A small class-conditioned image flow-matching model, trained from scratch: trained on rendered scenes of toy objects such as cars, trees, mugs and chairs.
Rows from block 3 of a small class-conditioned image flow-matching model, named by matrix and row number. Rows with one number belong to one channel. Each number is 128 + 32 x the weight over its row's rms, rounded and kept within 0 to 255. All counts start at 0. Numbers have three digits each. After the name is the row's rms in percent of the matrix's.
After each channel's rows are labels from the 100 images, of 14848 (inputs lightly noised), where the channel reaches its highest value: "peak on" is the class under the peak. Only what is clearly more common there than usual is listed. The data: rendered scenes of toy objects such as cars, trees, mugs and chairs. In brackets: how many of the 100.
# convs0: first 3x3 conv (model.mid.0.convs.0.weight, 192x192x3x3, each kernel summed), inputs 0-191
# convs1: second 3x3 conv (model.mid.0.convs.1.weight, 192x192x3x3, transposed, each kernel summed), outputs 0-191

convs0.39 111:157091166174098136113076038119128126112134094091102079070120100131118090179070141120116137118113153167154143158175124156091135139119143116123101140105131134111147107143115056115138141139188149154110137130127138108141159125123117119128087184132133101088140121070107118078101011144082093137149104129105113119142126138143146170107132098107145151112136162116150104118147132117104138113112148107122135144150000101108149170108131137143126140144106118120107111121141112136122131127114108113117145154135150105141089135091170035112087114109079155168087000125096054075136023150138158145
convs1.39 133:130154108092170115118158121113156116124155190083170128116120127119160177118135088151105067126145140100129151109122130153130143140102132053114133151071114100166097119122109154148165234117178141108041121175104120124110160121129134057104085099091110087100088106084143059117109053113099172174100101112104148054114124183113114124115094140101131130133139085134092098110153110164125138137140113114145076114122069121167069129110144112079100102141126198152202101137114147148118176150094119125160158155109104150082096125173115063134145108111158175116102047116069116196144139078133155111
peak on: tree (27)

convs0.37 107:095109085161083116201104101061100172115147119140112126140109123149117160115113201098138162176104145079128125140115103133115188092138099146166193137109048109140148084088155062150101159140131137131133118125123165109095133099104106127094102142167095080137139111103103075136085155149104106183125108115093129133131141093175135151171133108097125188109119087135130103133093045102143159108151144104156055111063155162113093132143155140114112117096107061099127051174147123135053106116122128132149095174115107171069124123161138213182118164184143107155151176157161127082148102150189141110
convs1.37 092:164132173122138157101126138134129130161097113063186083092105101080178138142151086168128110104145133127127107151137128111148091105130133093112129145117135149078142141115097123150087176073140097112133085153173079132138126147138092066105143175121111088066154147105146081089126077147106143125135124126175112065076104078088158115085168154116132121138160113047059182139197188123083062145109058137094133109140098190140126085093130119157135115159155164162085169080093079155174146119174140167104075076105119165129097133161118069093124135056161154154144079136146133148116174126107129160
peak on: car (25)

convs0.1 094:102098143079158087147116094147125147117114114045125095152159117096122110092154143168129126126163113114126108101119132111172118139134057139078095085153095151151142154157103165093156131141138135087139128115216146143153140170149146112134153120159101107157176084114124132141114130126153081170111111142110125117092138103189093100153121144079110177172036129131116109141114180206122130216118124155140128140177161087193135085098135094142173149147136143135121171164093131195148129087142121207189144136137189076106115112134036168128159138108098107100122100107103198053097127146137082160
convs1.1 088:131144100051161135115129137132121140093154124196179126065108123115098075154118103095029148103090111128149131209100048135173121149102125114151165128111147127189099122090153112112104106102126128133170130089094086106085129107109090136161162105146169115062179097154121114095140088120111111097122162115118124166172140174123150140115109126182164099094186117169076104093136172110118122091105139060118112148088130156080163110107114122129153116102078109128090176092131058028081120152145113072134129146130139158115088153095157129117151108180181075082111112126122135105114166173125075100
peak on: pine (32)

convs0.65 101:114117131025155106104102037136074160111113113080116074125108134095120132160098155078093100148148123117126096122151126128108134139107114054098111151083116076138079124120189110158110084102136085128181082129119135106060120138150098128121124146112101100121101167147140094143148115110071144155059089114153119127150112113079130083118046107161147134092114108000137168135099166122074174129099111102159040165124086116072153149139164086151102099094117111142077117108147120062153139126151095116109155126127178129156139132149154103181149133110164111156129106181156108132129084139131167124
convs1.65 111:138156148119172116183129091120125198180081079129113057125143100179120110083109153137158063200116105111141137115125136179119119086072129120162176124149085132147138085067121102164123082125146183113122136150109130133135115088086116138114113121153142174040200163118068139116141143133163156136082114116119170113094178110176156137158080092153132145090187109133125137141107198207108123136155121112104111126121143177135148103145128140096086078153116137120151153136102090130109150117147161035086147089065140139126109111083110149051094155168121158172093121117191108123132181128146118079
peak on: tree (52); lamp (27)

convs0.53 096:133144120108103108108119116080137059095123094098105125120104111089101129096097145088134124114074143140153125142122115144101167128144130094161125108151051103139114039084070116081172090065170157107058107075155110063142159135130162121133064176123147147140097112139156133056124083156100135116089145164088194128122158198100120209145138134150138120159136141131131138114127102114121063142171154098120127108122019127120114149132130142097091080094144122101094120160077151144080088154134142114149117147084147155036128077098117116140086144187120081127156095105149092151120071102093139125
convs1.53 108:144119145170096067154133168108107119185147136136150183086134127152106127123133108140150107123155167145141108173113133106138175147106119078099079112076171093104154148153137161147111113145142093158069141126091105117143118144160092144076143132126118157059124159094102045148122128195096085147143100118173065111196096119145147112129191084088125106182144135163180127174139144144097157148084135176137115176128186054136120086096162157189150100121151122069217102155151112070127183116122114096143138097103113102184089176144126129083124128092119195161153124125156120184178119095146159096
peak on: candle (28)

convs0.72 090:107088156080100159146169101089149150094206090101129083108110162119093185073156086150165064107151180175145122187111106095126118133070075146173131095154109088102153146123146112063117153107157128148165156119188087165092164154136174130126171147154104141132108099133177161106130173078089130111111122173105182075160148190145116141163131153129159117142118170111133139119133140088118143138072101091086091181157102142147166098103097093132129112164078138152080177074094092136072107122076077134141129104145137135122088130121117125156174124166126073175053098160119130158104135188129125073
convs1.72 097:181122141132132077114059146084094138135102084155112104082100071122102113133109158107146137138102081148102068146137082141155191158064150091115086088121163177188116103081110135078136124099137130138162100115129173127107112188090167125107107119151081119066146087134127109124152095094146091127121111135112109085147101160157151087153124094070148114147094189196133118142125176162139118122110158159127122183119103142120129107134153033098200109167117101123146114154162030103103170113120105126159140170087149200150133115086090071108160125052117130104107132106169141133132127053108104143
peak on: pine (26)

convs0.125 087:137177161057169155112151102145114139136151109106149157101150084101123126111122123078093132124119108112111060149157138109120148175072138129128123060126077061154119137109088068133148128072117048120092116171168148093128139107131112117161095168140101080088136086118132096167064149117134127141125136095145098147123145093113054124134103152180112171082116065142084092171160128130124139130136150087176127116111147089128163140127147130118114061124128124107075146049145117044080109118124087112128124023119124142157123110094113093146066107124154080083136117072067160146106180134099165183
convs1.125 097:147131119154069097150138201084133098118093148111117054153103112133116130118179147147073097184102119116160124120064144120151106156176135077150160137101147146195158105123126140105171157104161234134093108116048190096082107086105116192086137114194135113126155141076150133121192170089141129214140122129146117156118161125142177159079123122124177128132118189155155049115136124165129121201065107108126130109062143197116131095130140116146098172157098113115135077150162131175138138158123095134109094150126117134153106085106109117095146120119121139117097139147144124122130093127057144135
peak on: tree (33)

convs0.85 085:151132120086115135110129103157148134152166140170143089096142095120118128084109147100085101130118168146123067134175132083118123170129107092105138148134065114103138132149156123161132100099131097134122123135075146154061133144099060149093139138098141090164107177088080077130074106109113125136143096145120023142085086162099123092098061139103218072132147167062091144124121077138146108116071070050084124070079116116095150118209125120140145044122121107116119093082109100103075179139153109159140093107108105150137146137117122102149169161135144095102144107161135131094108152154199146091
convs1.85 098:156126119208150181138131199089063111112148180038159125115111106122093139124109126099141177160106170104112116152090146089130108072097069121109107173136098107137117130151101058137120126113109156105122065072122168122106120154124112115124115146139121138115150195137114147060168097134115038091192190098100164093139188158096147138101139160108168160059095178113117121177112120122143141101129122070139158160113101065117174109117139151076133154117116152160104113155141124085134143142137161127159091092047123051128121136151090179114122148134130122166115115112144112069091188122130151110
peak on: hammer (27)